A small class-conditioned image diffusion model, trained from scratch: 4.61M parameters.
Rows from block 8 of a small class-conditioned image diffusion model, named by matrix and row number. Rows with one number belong to one neuron. Each number is 200 + 40 x the weight over its row's rms, rounded and kept within 0 to 999. All counts start at 0. After the name is the row's rms in percent of the matrix's.
Before each neuron's rows are labels from the 100 images, of 14976 (inputs lightly noised), where the neuron reaches its largest size: "responds to" is what is common among them. Only what is clearly more common there than usual is listed. The data: larger renderings of crowded toy scenes.
# gate: MLP gate (model.blocks.8.mlp.gate.weight, 320x160), inputs 80-159
# fc1: MLP up (model.blocks.8.mlp.fc1.weight, 320x160), inputs 80-159
# fc2: MLP down (model.blocks.8.mlp.fc2.weight, 160x320, transposed), outputs 80-159

responds to: light from behind the scene
gate.5,095,199,217,129,130,138,188,236,220,224,135,176,187,166,211,243,205,135,256,182,225,178,166,200,179,171,167,236,163,218,185,237,271,249,235,225,182,231,189,184,200,127,216,183,181,188,182,180,230,254,183,153,142,155,181,175,237,207,171,164,106,166,145,198,195,238,201,251,184,227,265,165,156,230,277,310,223,148,213,166,236
fc1.5,115,187,173,159,232,87,179,152,198,82,253,170,162,261,236,174,196,171,210,170,193,127,147,173,164,220,174,197,179,216,204,152,140,192,194,189,190,202,193,184,235,163,260,217,220,187,176,216,211,188,116,262,125,236,166,266,114,186,187,181,231,160,220,243,147,265,220,226,197,225,269,234,204,211,249,234,265,244,216,156,137
fc2.5,108,183,202,201,189,219,218,265,135,164,241,212,217,269,236,203,140,185,172,169,115,217,143,159,293,235,206,148,202,175,129,246,198,195,236,141,242,229,224,222,162,246,234,180,154,182,181,185,171,210,170,121,237,259,224,233,187,240,206,235,294,149,150,184,195,192,266,198,241,191,206,185,213,195,230,140,266,119,206,170,191

responds to: light from the right
gate.166,098,213,229,274,212,143,214,227,182,185,280,176,208,244,221,154,246,160,238,175,199,275,200,203,166,208,175,223,166,182,214,166,158,159,169,209,197,222,146,233,174,144,208,200,209,209,150,190,92,146,254,252,216,154,156,219,118,215,267,141,224,192,150,234,191,167,194,236,247,179,228,167,215,133,231,227,263,197,261,192,227
fc1.166,106,216,240,152,210,175,234,163,201,191,139,208,238,204,210,121,235,130,181,199,176,155,224,234,184,134,146,212,244,189,228,252,324,160,253,200,194,135,189,238,167,291,247,268,253,217,179,248,233,194,238,252,187,213,205,204,195,179,207,238,204,264,213,172,253,228,130,243,149,209,247,218,165,162,111,207,170,224,183,104,255
fc2.166,108,294,233,211,210,72,234,251,223,273,186,211,296,183,239,185,267,144,187,211,246,190,203,156,195,125,238,268,250,189,229,185,166,192,148,138,188,108,142,247,195,231,243,236,228,173,192,185,276,202,224,138,246,209,233,258,232,156,172,207,144,204,246,253,125,179,249,139,244,182,278,200,218,171,174,224,207,172,197,274,186

responds to: light from the left
gate.193,099,152,196,173,246,278,234,142,184,237,173,287,148,168,222,211,230,186,161,260,296,236,159,154,168,198,195,193,198,194,210,175,178,194,190,238,177,225,210,239,198,217,184,193,232,252,191,189,222,209,181,247,189,174,197,166,232,172,198,200,203,216,150,241,202,189,176,123,223,232,167,181,131,224,268,223,210,177,217,143,277
fc1.193,090,185,225,215,237,135,283,217,187,196,157,266,216,218,199,197,182,174,139,142,211,215,154,193,173,279,221,251,242,247,209,155,188,322,220,195,231,127,260,160,285,221,214,187,211,230,172,156,225,203,220,256,268,96,178,163,184,163,180,181,199,241,186,242,183,179,187,211,191,311,111,175,205,224,184,208,219,188,209,240,259
fc2.193,092,229,168,222,198,237,240,231,206,274,127,284,248,175,208,187,227,198,136,261,223,210,94,262,187,172,208,252,178,248,150,206,162,232,204,211,180,144,247,135,173,213,160,204,220,147,182,246,163,197,221,179,169,156,224,209,136,202,174,160,197,184,199,178,220,187,174,193,120,180,99,229,213,207,209,167,216,220,167,180,206

responds to: light from the right
gate.142,105,176,216,176,200,184,222,233,138,132,169,221,210,202,209,197,152,152,194,179,266,200,278,259,118,272,232,262,200,174,269,126,224,151,209,209,214,200,250,280,212,167,261,244,211,226,225,184,219,221,176,243,186,109,243,173,205,196,151,202,192,211,163,198,257,175,313,316,191,141,215,203,197,189,156,258,205,185,165,243,213
fc1.142,109,265,198,227,159,146,208,191,190,138,178,193,256,244,243,203,207,162,244,217,270,152,235,194,146,252,146,249,194,251,265,129,203,155,245,173,154,185,211,270,191,173,169,195,122,204,163,223,171,249,204,182,196,181,171,185,141,205,187,211,155,178,193,248,202,164,243,317,168,179,148,163,250,168,184,206,178,210,229,137,195
fc2.142,104,170,227,179,227,246,210,199,169,198,210,247,176,226,238,174,196,199,241,205,365,200,191,145,167,170,192,211,147,264,185,224,210,165,198,108,241,187,209,227,175,176,190,162,168,242,171,227,193,171,147,181,241,215,197,215,196,190,209,140,215,192,236,237,172,202,256,176,253,242,192,211,222,200,211,246,187,240,220,156,160

responds to: light from the left
gate.256,090,208,174,253,240,174,125,175,208,127,220,259,178,198,147,280,221,216,269,137,151,173,179,172,182,200,260,257,166,185,218,262,217,167,172,127,218,169,242,177,235,202,215,171,261,174,187,221,244,190,205,238,226,212,291,220,157,181,218,255,226,187,203,181,191,194,136,224,214,174,167,212,239,246,143,140,248,200,148,203,139
fc1.256,100,241,250,228,259,170,176,124,248,213,219,211,159,230,187,133,146,171,191,225,191,95,259,235,232,181,170,184,160,173,206,203,167,200,269,221,165,199,175,202,245,242,232,184,155,167,236,148,193,188,211,161,168,222,201,191,251,181,209,190,231,233,180,221,271,204,150,187,242,185,182,191,238,178,196,187,274,203,169,145,195
fc2.256,099,209,256,143,265,198,127,240,201,150,138,258,130,175,166,155,168,177,175,217,147,202,176,182,199,213,214,289,190,220,223,223,252,160,125,203,134,139,225,155,237,172,196,198,274,197,183,177,246,177,249,261,216,204,197,207,195,178,208,218,213,205,174,280,231,188,191,140,198,244,196,277,217,278,243,176,173,245,174,213,206

responds to: light from behind the scene
gate.187,101,171,176,185,203,271,174,147,229,278,237,197,189,149,154,257,161,193,90,222,191,149,203,232,226,188,190,202,161,202,177,137,121,161,184,253,193,219,269,172,187,239,216,157,281,186,221,163,233,243,216,169,231,197,234,272,258,245,197,185,166,159,257,180,207,193,237,221,272,266,183,218,205,265,255,175,213,287,194,196,208
fc1.187,109,259,111,257,106,219,240,231,131,223,190,155,213,210,279,97,202,233,175,180,118,167,225,205,187,193,192,126,138,175,237,178,302,141,202,194,229,156,133,208,243,179,225,168,227,260,187,215,185,245,242,203,217,265,186,168,197,198,243,228,225,274,97,200,190,267,236,216,146,163,318,181,263,185,180,167,207,221,209,201,200
fc2.187,102,234,223,259,121,203,220,219,121,218,135,207,244,205,156,196,241,136,122,216,135,195,195,199,183,275,174,128,210,187,270,199,165,207,177,245,191,160,211,145,233,202,118,159,222,223,147,204,235,209,244,220,155,263,186,168,200,180,169,197,244,250,140,151,154,170,273,168,265,91,178,159,184,192,249,238,176,198,211,241,208

responds to: light from the left
gate.102,090,183,196,225,247,219,172,133,209,193,165,229,261,228,208,174,188,194,221,185,243,145,155,156,180,137,185,227,159,167,197,165,185,173,196,200,190,197,235,175,168,196,225,289,209,176,168,209,222,162,199,162,130,171,159,248,243,212,164,220,254,281,250,243,222,247,180,226,135,182,199,124,137,172,214,276,155,153,153,179,186
fc1.102,097,215,190,186,135,211,212,134,115,115,182,185,236,249,158,261,202,208,210,228,164,192,198,173,217,192,227,189,256,214,163,229,171,242,152,218,206,221,219,304,240,207,255,200,151,224,215,118,180,219,254,230,186,250,209,236,181,178,218,207,84,118,178,144,200,242,170,212,238,169,196,199,215,244,211,173,322,136,194,236,214
fc2.102,099,208,108,189,139,210,187,239,146,177,187,118,238,236,226,201,113,145,249,128,164,224,167,237,196,177,175,276,220,161,178,166,140,176,235,220,201,181,248,303,194,203,213,205,158,142,157,240,170,204,296,210,196,229,180,200,236,285,199,231,178,192,218,198,179,177,196,199,180,217,165,152,207,207,228,157,151,194,235,248,202

responds to: light from the left
gate.197,089,161,197,210,231,275,154,163,163,213,254,186,90,168,147,165,242,294,259,178,188,329,113,262,196,206,197,194,212,224,199,162,208,144,202,287,188,185,195,190,206,208,207,164,196,186,167,207,245,117,253,204,257,157,234,159,171,192,240,184,176,180,210,191,216,84,210,232,268,133,202,185,215,221,172,217,174,157,195,234,219
fc1.197,098,196,197,240,142,255,180,172,162,236,154,201,246,138,258,217,264,211,206,176,263,250,149,224,151,244,237,202,242,190,211,132,165,211,190,241,179,231,186,217,259,214,251,191,172,206,224,249,170,189,147,239,261,280,143,162,223,265,204,235,156,210,251,181,172,169,197,220,228,165,156,193,171,210,163,209,163,188,200,202,199
fc2.197,100,135,221,177,196,171,240,234,172,246,188,165,171,140,273,187,221,249,181,192,194,222,217,185,182,210,193,209,283,221,284,151,222,181,163,202,195,268,204,220,228,214,176,191,281,211,216,127,191,170,152,148,256,113,198,173,235,177,134,200,126,150,192,228,205,209,104,197,195,214,199,202,207,170,229,195,323,203,182,241,228

responds to: light from the left
gate.275,108,219,201,194,246,154,147,196,170,170,266,246,163,238,140,208,247,242,187,187,283,229,265,146,165,185,210,198,159,156,232,176,194,125,202,195,201,144,148,159,206,198,193,243,199,172,161,162,175,235,168,270,216,207,138,192,181,242,202,198,157,185,230,193,152,223,230,219,208,50,279,271,149,214,175,193,188,200,203,235,183
fc1.275,101,172,155,191,216,246,188,218,196,170,187,247,155,110,172,203,140,150,219,206,186,197,202,176,223,253,198,119,244,251,180,188,194,228,166,207,153,183,174,130,165,181,174,271,240,195,258,230,220,178,170,264,177,189,286,241,190,136,163,177,163,149,122,116,132,192,242,142,152,254,191,203,168,199,224,205,148,182,201,217,235
fc2.275,100,173,143,183,246,186,167,202,182,197,214,191,181,109,192,267,276,202,224,142,123,181,117,195,220,177,242,191,217,173,176,200,204,211,223,184,157,236,219,155,183,208,202,159,240,187,275,175,227,217,239,256,134,200,128,174,237,127,209,130,217,236,220,154,141,198,234,114,147,124,134,240,170,273,197,232,170,243,199,197,229

responds to: light from the right
gate.33,116,169,174,214,177,172,213,226,217,112,202,173,287,260,188,213,274,222,257,211,228,204,159,188,91,162,227,221,246,176,222,206,176,228,203,227,190,240,191,226,216,215,197,177,218,181,149,176,246,139,281,206,157,253,231,130,156,220,192,183,181,291,174,182,197,181,228,249,151,179,153,234,154,201,141,196,196,169,158,114,287
fc1.33,095,224,188,168,246,255,220,195,209,211,247,153,157,150,172,125,229,142,191,213,188,206,203,225,300,254,168,165,188,178,162,155,291,202,264,180,174,122,184,192,212,153,159,163,210,183,207,200,211,190,167,194,221,210,132,266,205,189,194,245,210,247,312,198,226,217,195,116,253,169,225,224,161,185,231,238,208,262,240,238,196
fc2.33,105,188,201,228,134,207,208,178,104,219,179,235,214,166,233,251,199,199,108,138,138,182,206,201,256,188,207,161,206,174,141,186,203,181,220,227,222,143,228,200,223,189,227,174,184,179,264,162,146,222,126,232,151,235,170,228,188,167,163,250,219,225,276,210,290,206,222,215,204,193,232,201,233,185,231,328,212,160,185,108,234

responds to: light from the left
gate.60,108,224,259,203,146,251,166,204,133,330,144,230,116,234,185,194,225,196,237,159,167,175,137,231,193,189,234,237,193,244,153,195,221,211,188,234,152,228,228,181,274,203,161,124,167,211,191,121,174,184,191,209,200,247,213,250,194,162,201,184,267,210,209,262,254,206,253,223,197,152,165,226,231,210,184,207,159,191,180,190,189
fc1.60,115,207,149,211,138,293,229,156,215,259,172,188,217,266,233,211,241,237,266,190,195,240,208,157,225,187,200,167,147,194,114,179,189,229,231,181,190,225,224,174,214,151,205,246,212,223,186,181,215,184,155,133,201,288,201,181,192,222,211,233,256,238,186,224,209,198,235,167,208,148,188,211,189,201,180,197,122,186,206,197,208
fc2.60,105,165,235,204,126,166,235,159,257,175,69,217,238,277,155,181,222,204,278,194,157,215,162,215,203,210,187,161,149,209,237,195,190,175,147,121,198,240,148,195,191,271,256,175,181,222,287,207,181,251,147,189,186,259,232,231,203,180,216,265,164,266,162,152,199,213,147,179,153,257,177,249,173,193,197,246,217,168,226,237,190

responds to: light from behind the scene
gate.126,094,213,231,136,194,217,185,200,131,211,209,188,215,203,149,226,207,308,269,174,174,188,179,179,209,185,204,176,120,209,179,202,195,180,127,181,175,235,216,182,162,224,193,223,225,245,189,161,212,280,106,103,162,247,172,173,300,230,205,160,160,178,187,267,223,193,136,268,208,224,221,137,208,141,144,238,191,181,196,185,184
fc1.126,101,196,177,122,217,260,221,171,240,153,201,213,231,193,207,190,190,143,159,202,175,237,237,169,236,172,212,160,185,223,184,184,183,82,217,205,233,207,192,178,214,270,223,117,271,218,203,202,201,162,115,151,168,179,185,226,222,176,243,183,283,206,144,214,233,213,155,220,240,201,264,170,187,167,207,236,286,226,163,271,155
fc2.126,095,124,193,227,140,253,193,186,188,201,199,188,193,197,235,158,216,267,156,159,150,219,209,177,208,183,205,239,166,216,188,262,250,171,178,167,203,236,252,189,142,253,184,143,234,185,199,200,234,239,185,204,208,155,263,145,146,307,210,224,185,170,238,149,131,226,263,273,248,251,204,249,175,139,147,168,123,170,173,156,240